python train.py --hop_length=160 --method="mae" --mask_ratio=0.75 --encoder_mlp_ratio=3 --encoder_fused_qkv=true --encoder_drop_path=0.05 --decoder_width=128 --init="lecun_normal" --muon_scale="match_rms_adamw" --momentum=0.9 --adamw_lr_other_params=0.00074 --batch_size=128 --warmup_steps=370
Rows from block 3 of the encoder, named by matrix and row number. Rows with one number belong to one neuron. Each number is 50 + 10 x the weight over its row's rms, rounded and kept within 0 to 99. All counts start at 0. After the name is the row's rms in percent of the matrix's.
# fc1: MLP up (encoder.blocks.3.mlp.fc1.weight, 1152x384), inputs 96-191
# fc2: MLP down (encoder.blocks.3.mlp.fc2.weight, 384x1152, transposed), outputs 96-191
fc1.873 108:31 42 45 47 47 49 77 53 44 47 40 45 51 61 39 42 67 40 29 55 54 60 56 43 47 59 54 40 37 68 41 46 53 47 41 34 67 44 46 51 53 46 49 66 49 48 50 40 62 43 57 52 50 45 46 67 49 61 56 52 55 53 38 59 65 49 52 40 66 51 46 54 57 43 42 55 25 72 65 53 39 30 61 59 50 57 64 55 41 58 58 61 51 52 47 38
fc2.873 121:42 44 66 58 52 60 35 38 56 56 41 38 39 44 50 45 38 64 57 51 27 38 53 43 56 54 41 36 52 49 49 41 51 34 57 42 40 41 51 44 63 44 55 47 57 43 50 46 40 60 53 55 39 54 64 50 59 19 50 42 60 61 38 38 43 46 60 66 29 66 56 55 54 54 56 34 58 42 55 60 37 63 56 58 54 56 52 63 54 49 33 40 55 58 33 59
fc1.874 138:61 25 52 38 58 40 50 47 54 52 52 54 44 45 53 46 54 48 61 59 59 48 66 38 53 45 53 45 42 57 46 54 59 44 63 39 45 55 47 45 47 56 46 56 53 58 71 40 68 58 62 20 48 35 46 34 56 74 48 64 35 55 58 60 49 37 55 49 47 48 64 42 41 49 58 72 48 56 48 42 63 54 50 44 24 51 28 45 50 51 38 44 33 52 55 59
fc2.874 148:67 84 57 67 49 56 53 50 53 35 58 67 49 32 48 59 37 46 63 48 44 51 41 46 56 53 73 57 59 59 44 44 62 49 50 53 48 48 30 58 49 40 40 45 37 62 46 63 43 40 55 54 52 49 46 45 53 40 53 55 49 51 58 50 51 45 54 57 49 53 48 47 35 49 40 33 53 52 46 72 42 54 48 57 53 45 43 62 40 50 66 64 52 67 54 61
fc1.875 016:67 73 56 45 56 26 66 37 48 50 50 41 42 48 65 34 44 61 65 50 55 33 50 68 52 32 53 57 49 56 58 60 58 58 49 42 54 52 44 44 45 62 53 44 46 46 61 53 42 40 44 62 44 55 56 33 55 64 44 48 75 51 41 61 38 53 52 32 51 51 63 49 73 71 56 60 62 44 55 56 64 47 50 55 68 50 46 56 66 47 54 58 45 78 54 53
fc2.875 015:33 49 44 49 39 65 67 41 45 60 54 47 49 56 42 52 42 44 59 56 48 69 47 43 40 61 57 39 58 59 59 42 48 69 53 47 54 49 37 56 50 52 64 38 62 42 48 43 40 55 48 57 64 55 43 56 43 73 39 41 60 40 44 41 33 50 50 42 47 59 33 38 43 49 56 58 70 40 32 42 67 40 55 59 56 55 54 59 37 45 40 45 62 42 54 52
fc1.876 094:55 49 50 46 53 44 40 50 46 33 58 57 53 27 63 44 56 46 49 54 34 32 31 47 47 47 46 56 45 54 31 63 60 40 49 44 34 55 42 60 49 74 50 53 67 65 58 60 38 61 60 41 43 52 53 41 49 39 32 60 31 36 48 50 42 50 68 61 44 36 46 55 53 59 37 56 47 47 50 50 60 39 54 36 49 54 54 33 48 49 47 60 51 34 59 32
fc2.876 106:57 48 51 51 48 38 59 59 56 49 50 45 71 32 53 56 59 44 61 39 45 60 45 47 69 57 36 57 59 41 42 65 50 42 57 45 43 52 79 41 41 32 31 53 53 55 32 71 47 47 47 40 70 47 37 55 46 64 61 51 42 52 59 47 54 52 51 48 50 45 52 38 50 41 46 49 47 41 42 41 56 48 45 49 25 43 38 49 51 60 71 63 52 46 49 57
fc1.877 076:34 69 52 50 54 62 72 47 62 40 54 32 56 26 52 42 51 54 47 61 50 51 59 58 43 30 51 39 48 50 33 45 53 44 50 33 52 42 58 45 34 41 44 54 49 21 45 45 70 65 40 44 42 56 56 44 47 51 49 43 42 61 39 50 56 65 45 61 47 44 63 79 51 43 70 55 52 69 55 53 42 59 46 42 50 46 47 55 38 54 35 61 34 45 42 60
fc2.877 071:54 37 49 48 51 70 52 57 43 52 51 42 51 36 53 56 50 47 54 39 50 50 65 49 61 48 51 46 39 78 40 67 52 47 46 51 45 62 63 39 38 55 47 52 37 48 36 50 53 59 50 49 42 61 41 44 40 39 46 49 55 50 62 41 62 58 43 28 58 59 38 73 51 54 55 57 50 41 56 42 53 59 64 46 43 51 55 69 46 51 48 51 56 57 35 70
fc1.878 088:52 55 56 56 65 57 69 55 60 68 39 35 27 45 45 48 39 52 61 39 30 62 44 53 40 41 66 31 60 56 42 57 45 57 49 62 51 41 53 50 49 41 59 67 72 36 54 45 52 45 56 59 35 50 62 38 56 50 53 58 69 59 68 56 52 40 59 46 54 59 57 40 49 56 42 43 64 49 46 54 38 39 59 51 30 49 51 37 45 55 42 41 56 52 40 48
fc2.878 084:57 52 38 58 47 26 39 54 45 39 32 46 65 59 55 44 51 46 45 49 34 46 38 57 53 52 55 45 65 39 62 54 58 51 54 40 53 51 48 64 43 55 50 39 48 60 46 44 43 37 50 51 49 54 66 51 54 50 69 53 32 35 60 41 28 40 57 56 38 47 45 55 61 60 44 69 58 27 39 41 68 41 62 55 64 67 49 62 66 47 55 46 55 26 50 58
fc1.879 046:50 64 54 42 51 53 49 41 57 31 67 48 57 40 35 55 52 52 66 40 45 61 39 50 56 78 59 67 73 44 39 55 48 53 66 40 31 63 49 43 44 56 55 63 46 32 44 55 64 42 43 69 54 57 40 47 39 50 66 59 62 49 58 46 38 49 69 53 58 60 66 52 24 47 56 68 50 57 42 40 35 32 59 55 54 56 51 68 36 53 68 43 34 61 34 48
fc2.879 044:48 51 39 42 55 43 38 49 55 44 23 48 58 67 60 50 49 53 50 46 40 54 53 44 52 62 32 51 42 66 52 55 54 32 69 58 52 48 48 49 36 54 55 66 37 67 64 54 51 88 61 60 55 47 70 49 33 47 53 56 41 57 47 40 53 52 60 46 73 62 34 39 38 57 57 38 35 48 53 42 44 71 45 49 58 58 53 51 42 46 58 59 53 48 58 61
fc1.880 048:64 61 45 54 49 70 55 55 53 45 29 49 52 63 34 58 71 47 48 56 51 57 43 44 55 55 54 66 55 37 52 40 67 70 68 32 61 48 42 45 59 49 33 29 36 53 59 43 39 47 41 50 44 57 43 67 32 59 46 54 61 43 43 41 51 50 44 66 64 49 44 50 46 86 46 45 52 45 36 52 49 49 59 52 60 43 46 36 49 64 37 51 47 41 48 60
fc2.880 044:39 39 46 63 56 48 45 53 36 48 43 53 38 52 49 63 44 50 71 58 55 44 48 59 59 50 59 55 48 40 36 49 37 55 44 63 53 40 52 67 34 58 64 54 61 65 38 44 53 48 54 55 46 57 29 31 63 50 49 38 54 57 49 53 34 47 41 49 50 50 48 31 37 36 55 38 43 29 39 44 45 48 50 58 38 40 45 66 70 52 57 57 50 47 51 41
fc1.881 102:55 59 52 59 38 49 36 44 54 70 36 53 67 48 53 41 29 38 52 33 51 54 61 65 44 46 31 56 34 19 37 64 59 51 58 50 35 47 44 57 53 40 60 66 43 46 51 33 75 59 47 48 52 50 60 65 39 58 36 42 56 65 58 51 51 55 41 42 38 58 76 53 46 45 38 54 43 37 64 57 49 58 57 68 38 72 47 58 58 44 39 71 46 40 50 61
fc2.881 101:64 52 47 54 40 28 65 40 44 42 55 43 38 45 65 59 44 55 46 56 51 39 40 52 60 46 49 60 38 65 52 56 58 46 40 48 66 58 60 51 50 52 47 37 63 48 46 46 40 52 53 60 45 45 43 47 55 11 46 67 35 36 49 27 52 59 45 50 62 56 48 70 48 51 43 43 43 60 62 41 44 59 46 48 61 40 51 34 43 54 60 44 58 55 44 33
fc1.882 020:64 50 44 43 48 48 69 49 50 65 44 37 50 62 55 41 48 49 42 39 48 48 46 53 44 43 54 42 48 39 58 37 65 62 37 43 59 57 41 30 39 58 53 35 63 47 74 48 49 56 54 50 46 50 42 46 40 42 56 58 54 31 59 52 61 68 57 68 63 53 36 54 50 48 52 47 51 37 66 38 62 58 41 44 52 51 56 43 51 60 64 29 47 51 76 63
fc2.882 019:75 44 61 59 62 63 53 39 57 61 40 50 32 54 71 54 25 40 49 43 51 49 44 40 44 61 55 37 54 35 44 56 36 38 37 46 49 53 50 44 56 58 44 47 48 41 47 48 50 52 57 55 22 35 51 56 50 49 39 55 33 55 47 46 56 72 51 50 58 28 61 46 29 47 71 44 47 75 58 36 48 51 34 60 45 63 42 52 59 59 41 41 45 61 51 45
fc1.883 111:51 50 50 54 54 45 44 50 58 45 47 56 52 55 64 54 78 45 42 58 62 41 46 51 44 42 60 63 41 53 62 38 40 52 29 24 41 69 38 52 51 33 41 51 59 69 49 55 72 56 62 26 46 61 60 57 38 48 42 53 61 49 60 44 78 50 61 63 55 41 43 58 51 60 61 74 60 62 41 66 60 27 47 58 46 45 58 56 51 51 64 64 58 33 45 37
fc2.883 114:47 43 47 49 59 42 42 47 51 56 49 38 52 42 36 40 47 49 47 44 43 68 44 53 50 43 58 61 28 49 60 45 35 49 67 29 56 57 60 27 38 49 52 56 52 60 49 54 47 42 52 59 57 58 55 49 42 29 53 39 59 47 61 65 56 53 52 49 53 57 50 51 47 62 47 76 55 45 68 51 36 55 48 42 45 60 55 40 39 46 39 35 44 66 54 43
fc1.884 107:43 68 51 47 42 38 40 32 46 56 48 57 71 34 63 45 45 35 42 60 72 53 57 47 54 58 49 43 62 48 45 31 36 52 57 52 41 39 49 67 48 50 43 28 46 65 57 52 66 59 49 56 60 55 47 37 53 38 40 49 51 43 46 45 39 43 69 53 67 50 34 57 44 66 36 61 57 44 39 41 61 58 52 59 63 40 53 68 64 40 54 41 33 68 60 52
fc2.884 103:52 40 55 48 50 47 48 43 43 44 64 52 55 55 60 54 48 37 75 44 54 44 74 55 40 40 64 32 59 40 51 58 55 48 31 57 49 40 50 39 48 58 61 60 36 42 42 44 60 61 32 39 43 46 41 35 54 61 46 42 56 77 45 51 39 57 59 56 62 56 43 53 55 42 37 49 52 34 60 30 48 37 59 50 39 40 42 40 58 47 35 62 64 33 48 59
fc1.885 118:53 36 63 63 49 51 26 46 42 57 42 55 53 61 64 56 64 57 53 38 58 54 48 37 25 46 51 38 65 24 51 57 62 39 53 63 45 50 59 54 51 49 40 56 47 52 39 60 49 40 33 41 49 38 47 37 52 68 45 54 60 41 43 44 45 61 51 45 49 37 47 39 47 51 28 45 50 48 66 57 46 37 53 67 54 61 41 47 36 52 49 52 51 35 53 67
fc2.885 116:57 56 51 41 45 54 57 46 40 49 48 57 40 58 52 53 57 72 52 45 51 65 65 64 52 44 33 44 59 57 57 63 45 64 57 37 67 52 42 37 35 39 61 40 52 46 48 67 45 65 51 71 65 65 39 50 47 27 42 47 49 64 54 38 42 67 65 44 41 54 50 58 47 50 39 50 62 55 53 66 45 34 48 52 48 58 49 52 37 40 56 52 72 42 43 44
fc1.886 024:48 47 42 56 46 54 49 50 42 45 72 62 45 56 43 45 45 38 46 44 65 54 47 64 48 41 59 64 42 62 44 42 56 44 49 40 62 59 49 45 45 60 46 50 63 50 62 46 46 47 54 61 64 60 50 46 46 54 46 58 55 61 45 53 46 50 50 42 43 32 62 55 53 53 49 53 53 50 34 53 51 66 60 59 44 31 24 37 56 29 38 56 60 47 59 27
fc2.886 024:57 37 49 38 52 60 61 46 44 54 41 53 50 70 48 44 53 37 40 40 57 36 55 43 47 42 51 45 37 51 32 58 49 49 60 63 27 50 61 46 59 52 68 48 54 44 58 40 40 38 53 56 60 49 45 42 60 53 54 63 69 51 46 45 46 54 37 83 64 50 49 37 39 39 41 45 42 69 60 50 43 39 39 58 66 58 54 51 54 66 42 30 55 39 56 52
fc1.887 022:54 36 50 49 37 47 42 61 42 50 39 56 54 35 31 39 55 45 58 71 49 44 68 39 51 37 60 59 50 43 34 51 53 49 33 66 41 50 38 57 45 59 43 45 46 41 56 60 52 61 48 39 55 43 55 41 42 59 43 47 42 42 56 44 66 55 43 61 59 41 83 39 18 67 52 53 43 74 47 63 61 45 52 57 48 31 46 47 37 39 61 50 60 67 48 46
fc2.887 022:59 43 57 42 45 37 30 50 55 40 41 45 58 44 55 53 41 44 70 51 39 57 53 50 59 50 48 66 28 44 37 49 49 47 48 43 55 52 30 54 69 48 71 51 60 61 38 50 53 54 53 58 62 47 53 53 41 44 44 59 63 49 69 45 63 52 51 40 50 58 40 38 40 59 62 50 43 51 49 63 37 42 49 65 49 50 54 35 45 49 38 64 48 65 43 39
fc1.888 020:56 28 51 48 49 49 59 55 54 46 31 47 50 40 60 30 44 47 47 40 62 34 58 38 31 44 37 45 38 64 51 36 42 38 47 50 59 39 44 63 54 42 55 48 54 50 46 40 66 66 39 62 67 55 55 42 17 47 50 38 62 52 35 56 48 47 51 61 50 44 59 64 50 53 52 39 65 55 39 67 32 51 50 47 38 21 46 38 50 48 63 48 57 46 71 52
fc2.888 019:47 55 61 38 48 48 57 67 45 51 58 56 41 66 47 44 39 48 58 74 46 50 56 38 62 51 43 37 54 63 64 41 43 41 55 38 44 50 66 34 49 60 60 37 60 67 20 64 55 51 33 49 65 59 32 57 31 51 40 36 51 35 50 41 47 50 48 37 51 52 52 53 55 48 51 45 52 52 47 78 61 52 25 59 47 52 56 49 51 43 43 45 40 44 59 45
fc1.889 055:46 48 39 51 59 60 60 46 56 56 52 56 70 50 48 51 46 56 38 61 30 53 48 56 50 52 54 50 41 61 66 43 41 53 50 54 33 45 49 36 49 47 41 55 54 63 43 63 58 41 51 34 61 34 59 58 57 58 33 50 42 53 54 45 63 46 42 59 59 36 35 51 56 69 65 53 43 57 49 33 51 41 66 58 45 58 44 56 54 63 57 66 34 54 44 45
fc2.889 054:54 48 56 48 51 50 51 62 42 43 49 45 40 50 30 49 55 56 56 32 39 33 47 63 67 45 35 50 50 52 55 44 29 57 66 33 26 50 66 41 48 51 54 44 56 43 30 35 39 59 69 49 46 70 46 34 64 38 56 43 50 29 48 47 49 62 51 50 64 47 63 48 44 49 49 53 57 54 31 48 35 47 57 70 61 64 46 50 43 42 52 66 52 52 49 58
fc1.890 069:63 39 55 58 41 46 53 46 38 49 38 44 70 61 46 46 39 61 53 44 59 46 62 54 54 59 41 63 46 68 58 42 47 62 59 50 44 48 48 66 74 55 54 53 67 46 52 52 63 56 58 59 58 42 44 48 42 42 37 37 42 58 40 51 48 47 49 49 66 49 49 57 40 60 46 38 31 53 47 49 57 47 47 72 42 48 38 37 50 29 61 51 46 43 46 50
fc2.890 064:47 42 41 53 32 60 42 55 58 44 36 40 45 45 33 54 32 53 54 50 44 42 50 62 71 59 59 59 41 44 53 53 35 58 62 46 52 31 56 69 49 40 58 62 62 56 69 54 45 39 67 36 36 21 45 34 48 64 50 56 59 52 54 50 61 42 51 47 41 60 74 51 45 54 52 56 59 64 49 55 39 57 66 53 67 51 39 45 48 50 52 61 39 58 49 57
fc1.891 154:44 36 46 55 50 33 56 51 57 45 37 57 54 50 42 45 40 54 40 37 37 48 52 37 39 53 41 51 62 45 59 56 47 61 58 51 50 61 35 62 55 61 62 47 57 45 35 52 49 42 56 40 68 46 63 47 49 63 52 47 60 40 65 62 60 49 54 51 53 59 44 44 41 52 40 60 51 45 48 56 40 48 62 49 43 54 52 40 63 59 40 38 52 68 65 59
fc2.891 161:34 46 53 45 38 38 41 52 54 55 52 31 54 68 44 49 52 45 76 42 48 47 55 52 54 35 53 40 58 49 43 55 52 57 55 50 41 56 62 47 50 71 32 36 59 43 43 56 57 44 55 56 65 41 48 41 57 54 70 34 60 32 37 47 37 38 46 38 44 61 57 43 65 50 48 62 49 40 41 57 61 68 60 39 45 51 43 48 47 51 51 40 51 55 62 42
fc1.892 108:60 46 32 61 53 55 61 47 47 56 68 57 35 60 45 68 55 45 52 46 48 46 47 57 52 47 50 62 60 44 66 41 55 57 45 45 48 48 38 59 40 48 43 64 51 44 49 59 46 60 45 33 35 66 43 38 45 45 35 55 54 54 44 45 59 63 47 51 53 53 57 60 53 40 43 56 46 58 50 56 68 39 42 39 58 47 53 50 55 71 40 58 55 56 28 61
fc2.892 108:52 38 42 47 40 61 59 65 48 44 48 63 46 58 50 53 57 37 46 48 52 40 35 58 76 54 59 63 50 47 64 36 54 60 40 45 64 60 75 59 48 44 47 61 49 53 36 68 56 60 41 40 28 44 46 41 45 43 67 56 62 33 47 51 36 48 59 44 58 53 62 68 58 30 50 50 47 47 46 47 73 55 50 42 51 41 56 69 50 60 55 60 47 50 46 45
fc1.893 108:43 37 56 43 60 58 55 61 37 49 37 53 59 58 42 58 35 37 66 46 49 32 51 52 59 48 34 50 47 63 37 59 55 50 40 43 55 39 38 46 60 38 46 26 49 61 51 42 55 51 44 55 40 49 42 57 48 44 56 49 79 34 37 69 38 57 54 59 52 44 48 69 55 28 45 46 39 53 43 42 42 40 42 59 66 54 55 59 40 51 41 42 56 51 44 44
fc2.893 115:54 56 31 52 56 40 41 19 29 70 52 54 41 53 53 41 48 37 43 70 38 67 37 39 55 61 69 48 49 43 53 45 57 49 54 66 43 59 62 61 48 54 27 55 42 31 68 50 56 52 36 56 37 53 59 43 50 52 55 55 35 59 57 43 38 64 55 60 68 65 48 63 44 51 39 47 39 49 51 53 66 53 46 40 51 54 47 53 51 50 53 51 42 45 61 48
fc1.894 025:69 36 58 41 45 45 63 41 57 42 42 49 69 62 40 48 47 39 52 47 40 34 40 55 64 54 53 48 51 52 67 61 52 51 61 48 51 46 42 48 44 60 39 74 36 42 55 58 50 49 57 34 41 49 52 54 60 51 23 26 56 38 46 40 34 46 58 57 49 61 38 38 57 38 50 61 45 61 42 69 30 69 55 66 68 40 50 45 46 40 64 42 47 57 43 34
fc2.894 025:46 50 51 47 57 52 52 42 48 51 51 61 44 61 50 48 63 58 55 42 50 70 37 53 62 60 45 44 52 45 55 56 68 51 37 58 18 44 53 33 76 34 49 49 51 60 60 44 50 56 55 50 49 49 66 62 48 37 45 41 44 49 78 48 47 46 42 68 46 63 59 55 54 36 56 64 43 45 55 49 50 48 40 52 45 69 46 54 54 46 24 48 32 53 57 61
fc1.895 053:61 54 34 50 42 33 45 53 35 51 46 45 38 47 49 50 51 44 40 56 48 48 58 39 58 37 48 38 61 45 45 61 61 58 51 53 36 47 48 66 48 53 51 62 54 54 45 40 71 44 59 33 48 47 35 33 44 55 42 57 39 37 70 52 69 67 63 31 48 49 66 54 61 39 38 53 52 39 43 68 56 46 48 46 31 34 59 51 56 53 44 43 49 38 53 43
fc2.895 055:46 59 46 55 52 52 63 37 70 52 30 46 36 62 53 46 55 59 44 60 62 46 48 49 44 46 61 47 46 51 46 47 46 62 59 44 36 50 64 49 56 39 34 59 51 28 51 68 39 39 57 57 51 22 55 50 66 64 57 34 63 36 48 51 32 33 52 61 46 52 46 42 42 60 53 53 42 59 57 68 71 60 55 32 39 33 59 47 41 55 51 56 62 53 55 55
fc1.896 078:52 63 59 40 66 29 67 60 60 50 54 58 47 63 38 57 55 56 67 43 59 53 56 53 55 49 36 50 49 41 31 47 54 52 60 72 54 68 40 38 41 63 46 56 43 29 56 49 62 47 49 59 57 37 55 38 52 50 40 51 42 55 45 40 31 41 44 57 36 34 54 67 36 42 36 59 39 28 37 42 47 37 53 39 47 41 41 58 60 37 58 55 44 43 40 44
fc2.896 080:31 46 64 47 41 51 64 61 46 40 52 38 51 42 49 47 51 47 51 49 35 46 34 47 52 41 37 51 65 68 52 36 46 43 65 53 48 53 57 56 60 50 50 48 55 34 52 52 62 61 48 47 66 56 49 51 60 36 64 48 64 34 37 56 44 68 54 48 58 42 45 41 57 50 38 65 56 49 66 56 45 59 62 36 42 68 58 57 45 51 39 47 27 41 41 52
fc1.897 049:40 59 51 37 41 61 54 39 54 44 60 48 50 47 33 16 61 40 66 32 42 29 56 54 52 54 53 61 39 43 42 52 58 59 44 48 51 52 43 49 54 36 50 45 51 55 53 54 64 70 38 50 48 41 53 41 60 52 38 68 47 59 48 21 49 69 57 39 58 51 40 60 51 53 56 34 50 31 62 57 40 66 46 57 49 63 46 65 58 38 47 55 47 59 43 57
fc2.897 051:47 33 63 53 51 57 45 45 54 24 63 50 44 43 35 49 40 58 49 57 61 50 27 42 49 51 53 59 64 48 44 37 40 38 56 36 44 57 39 41 46 52 51 40 43 69 35 43 45 56 60 54 58 57 47 45 64 48 56 58 61 62 63 46 54 69 58 62 45 66 58 56 43 33 46 56 40 45 55 50 86 55 68 31 68 52 46 55 60 62 33 44 50 37 43 57
fc1.898 129:37 46 65 33 34 44 45 39 63 25 54 45 49 53 44 51 53 69 64 50 58 60 54 58 47 42 44 46 49 46 43 46 46 53 56 44 55 34 30 54 51 54 47 48 36 48 46 42 44 47 39 50 46 39 59 49 45 50 64 72 48 49 53 63 52 58 46 58 47 63 52 35 39 58 47 58 73 45 55 47 62 68 36 58 54 42 43 37 42 43 56 43 33 46 40 48
fc2.898 129:44 54 66 63 53 61 48 67 44 59 37 66 35 47 53 32 56 64 42 66 56 56 55 36 48 52 47 46 51 33 36 69 60 46 48 39 48 72 58 43 44 46 58 43 54 43 58 52 48 42 58 46 56 57 52 60 54 59 42 49 53 52 40 45 49 54 53 46 62 46 45 48 59 42 57 53 51 48 50 53 47 51 53 48 59 57 46 52 52 52 46 38 41 60 36 72
fc1.899 115:44 42 46 48 46 62 56 49 56 54 52 58 47 58 52 44 46 51 41 52 36 54 52 44 55 41 56 64 61 38 41 43 50 58 83 56 40 60 50 41 45 31 68 40 48 48 33 40 47 50 45 32 64 39 52 53 40 52 53 48 52 53 58 39 48 41 49 38 40 25 53 58 28 51 47 48 56 44 44 60 64 60 29 53 41 32 36 36 51 48 67 47 66 48 48 60
fc2.899 115:66 38 27 55 54 62 48 48 42 48 49 43 56 52 37 29 44 41 51 61 47 71 49 54 74 46 56 55 44 44 49 55 58 65 46 50 39 34 58 41 59 44 51 55 58 31 46 49 57 54 54 44 49 57 64 54 47 50 50 32 51 62 48 51 56 64 52 42 47 26 52 45 55 72 45 45 44 59 39 37 39 37 48 44 53 39 28 54 43 52 60 61 68 49 63 49
fc1.900 150:37 49 45 66 52 55 46 53 49 45 57 53 36 55 61 48 49 42 43 40 53 29 42 50 32 53 52 67 56 45 60 41 61 44 56 36 46 37 55 47 67 59 63 32 24 36 59 51 60 29 42 49 59 53 45 30 59 55 55 46 59 47 37 87 40 53 57 43 54 52 57 48 61 49 63 56 51 52 36 60 52 43 40 45 43 49 60 50 48 69 52 55 39 44 48 35
fc2.900 155:80 58 46 48 49 45 42 45 41 58 31 69 65 34 39 42 38 57 77 52 56 65 48 55 41 63 72 61 47 45 42 57 40 49 54 69 40 42 66 35 46 45 49 68 53 56 35 48 67 64 45 51 49 45 53 66 37 47 46 42 48 42 54 52 69 53 45 40 46 60 28 41 48 38 56 49 41 57 39 50 58 41 52 63 51 43 43 73 57 55 43 55 59 67 45 70
fc1.901 130:72 41 51 56 45 52 36 61 45 33 47 51 50 43 46 42 47 49 51 59 44 43 39 39 39 51 47 42 35 31 59 65 57 32 56 48 46 42 54 53 46 50 59 47 65 61 63 47 47 38 55 34 40 51 41 60 55 51 54 57 39 43 51 48 74 67 55 53 55 61 55 52 45 53 35 41 34 53 67 48 51 49 56 59 66 50 48 59 57 61 56 45 35 53 50 41
fc2.901 157:31 46 61 37 39 40 44 32 51 63 50 43 47 55 54 35 52 50 57 59 63 48 43 48 57 53 55 62 52 54 44 46 55 55 73 34 46 55 45 54 67 57 60 39 65 42 45 69 60 55 51 43 51 46 45 64 51 37 52 56 58 62 65 51 72 63 57 52 45 47 59 55 46 47 49 53 54 50 71 30 55 46 36 36 65 67 47 34 42 44 37 42 36 47 31 52
fc1.902 021:48 67 50 37 44 33 36 45 58 52 45 78 46 46 53 42 61 44 52 42 50 31 38 68 48 47 61 65 44 29 64 61 41 65 44 67 55 55 52 45 57 39 54 39 66 63 40 47 56 46 43 44 48 62 43 44 57 51 19 51 58 52 55 65 48 67 54 49 52 56 45 46 48 63 55 53 57 53 42 56 58 63 51 42 45 41 49 52 58 46 55 52 42 51 47 50
fc2.902 022:57 32 52 41 39 53 52 52 57 42 44 43 51 49 44 52 56 67 42 65 45 75 53 49 61 56 61 57 59 45 59 55 49 66 55 57 58 42 55 63 58 38 35 69 57 63 55 44 52 55 41 39 55 48 50 52 49 33 48 38 42 31 55 56 39 65 48 55 42 70 63 64 45 52 72 46 57 55 33 46 41 45 56 42 58 69 71 49 34 51 50 52 48 57 43 58
fc1.903 072:60 59 46 49 26 43 60 41 26 48 55 61 40 49 22 36 40 60 57 37 45 45 42 64 49 44 46 53 62 51 68 40 61 64 63 60 61 58 51 47 35 34 29 38 53 65 40 56 75 45 55 52 57 58 31 38 44 50 56 46 36 47 50 52 55 64 58 68 62 33 42 51 56 42 56 49 48 60 38 58 43 43 58 55 50 37 45 67 50 48 38 57 54 34 61 50
fc2.903 072:42 61 48 52 43 46 64 46 47 41 56 40 72 48 73 61 49 52 67 59 33 35 42 46 62 43 43 53 60 55 65 52 50 36 56 43 53 31 44 49 50 61 46 63 46 49 50 60 34 61 51 42 40 47 37 51 40 44 65 35 54 19 55 59 38 49 62 45 58 45 53 48 36 45 67 54 66 39 40 48 52 82 47 56 64 48 45 56 55 47 39 66 55 52 49 49
fc1.904 139:32 41 65 48 44 50 40 52 40 40 60 42 65 60 55 50 53 44 45 49 39 47 44 40 50 56 41 32 46 31 48 55 70 50 28 76 46 51 45 46 43 49 53 58 47 55 55 58 68 51 54 41 48 51 54 49 51 53 40 49 52 52 49 42 46 50 33 48 27 53 46 54 43 42 49 63 47 63 48 54 54 49 56 52 51 43 54 40 64 66 46 50 46 33 62 58
fc2.904 133:56 56 51 66 61 57 48 45 32 40 53 53 56 60 59 54 48 56 39 41 37 48 66 47 64 50 39 61 66 53 53 40 53 39 50 53 56 38 40 45 57 49 44 44 45 64 25 41 49 44 38 60 36 67 46 58 37 65 58 48 47 42 68 48 63 50 46 48 61 44 62 48 54 51 52 45 44 56 41 45 53 67 51 46 69 55 40 50 48 49 59 49 45 31 55 34
fc1.905 119:42 41 49 61 66 62 56 63 47 48 34 41 46 61 45 51 48 44 52 55 52 47 41 50 70 42 51 50 47 54 62 49 40 47 48 60 57 44 51 55 53 71 28 43 50 44 34 38 41 51 48 45 23 48 37 39 37 50 43 70 43 39 59 64 36 65 56 57 42 63 50 43 56 62 46 59 32 49 67 47 38 41 56 29 62 40 63 49 40 39 46 59 52 55 76 43
fc2.905 112:48 49 52 68 54 54 54 39 56 56 49 54 49 41 49 50 42 55 53 48 61 19 42 48 44 57 48 46 43 44 41 55 52 37 47 43 39 50 62 39 54 57 58 49 58 52 41 42 40 40 62 54 30 39 69 53 44 39 48 58 60 52 42 43 53 47 59 50 47 62 52 51 30 60 51 27 56 50 43 36 53 48 61 43 60 55 75 58 58 53 54 55 51 66 61 43
fc1.906 030:35 41 64 45 67 54 63 52 38 37 67 56 53 28 52 43 49 63 63 56 48 56 41 51 52 46 57 58 68 48 49 44 52 41 44 45 55 35 69 66 43 48 42 53 74 53 58 72 44 37 45 45 47 45 45 51 54 65 58 63 59 46 48 47 38 58 59 51 55 47 33 56 38 49 33 52 46 71 50 63 63 44 37 41 50 42 52 37 59 49 65 38 39 41 54 64
fc2.906 037:52 38 57 39 71 43 58 53 49 65 62 53 39 39 67 39 45 62 44 57 49 51 42 60 40 56 42 42 46 48 50 48 41 51 73 61 52 46 49 57 59 35 50 53 44 54 76 54 51 56 52 45 36 46 65 41 43 46 71 52 42 59 31 63 56 50 27 52 43 42 29 52 37 67 58 38 51 48 53 48 67 39 44 43 54 50 53 54 62 57 44 51 52 38 74 51
fc1.907 088:46 62 41 32 54 36 48 56 50 35 27 51 35 43 39 54 47 33 41 59 54 62 55 41 54 53 47 37 29 58 50 41 44 63 50 19 49 54 77 56 58 47 43 51 42 63 50 47 57 64 59 52 51 54 52 52 40 30 42 40 60 62 60 47 56 47 45 50 54 48 43 44 62 54 64 61 57 57 46 57 64 56 64 66 51 34 54 58 48 64 48 67 48 75 29 60
fc2.907 103:67 79 61 47 34 38 63 55 47 67 42 32 32 44 34 42 47 39 43 58 44 49 43 52 65 38 47 55 57 37 52 34 43 65 26 53 40 65 53 51 54 55 32 51 48 44 58 49 53 47 43 47 52 61 59 65 56 60 27 56 67 45 56 62 57 44 43 52 47 52 43 55 69 42 51 59 62 42 63 72 29 52 47 47 62 71 39 59 41 53 56 52 49 47 54 46
fc1.908 033:47 59 53 57 35 55 47 52 49 44 35 42 48 49 34 46 46 38 66 45 59 69 56 50 61 41 65 56 43 57 60 47 48 62 55 49 57 42 64 60 43 56 34 56 44 42 54 51 43 31 52 54 54 62 41 58 36 52 59 44 34 53 53 39 53 71 54 61 37 53 36 64 56 44 51 34 75 53 39 49 63 31 50 42 51 57 50 39 49 49 61 71 39 64 41 45
fc2.908 034:35 56 50 56 42 71 47 46 50 51 46 52 28 29 54 44 55 48 57 44 39 57 38 58 44 66 61 46 28 45 35 65 53 48 50 58 44 49 58 56 46 53 51 49 63 44 36 50 50 42 43 49 41 34 53 41 35 41 46 57 55 41 44 45 31 61 48 46 66 45 64 57 44 55 46 38 54 42 53 50 57 48 43 42 46 63 54 50 46 40 64 34 59 43 74 51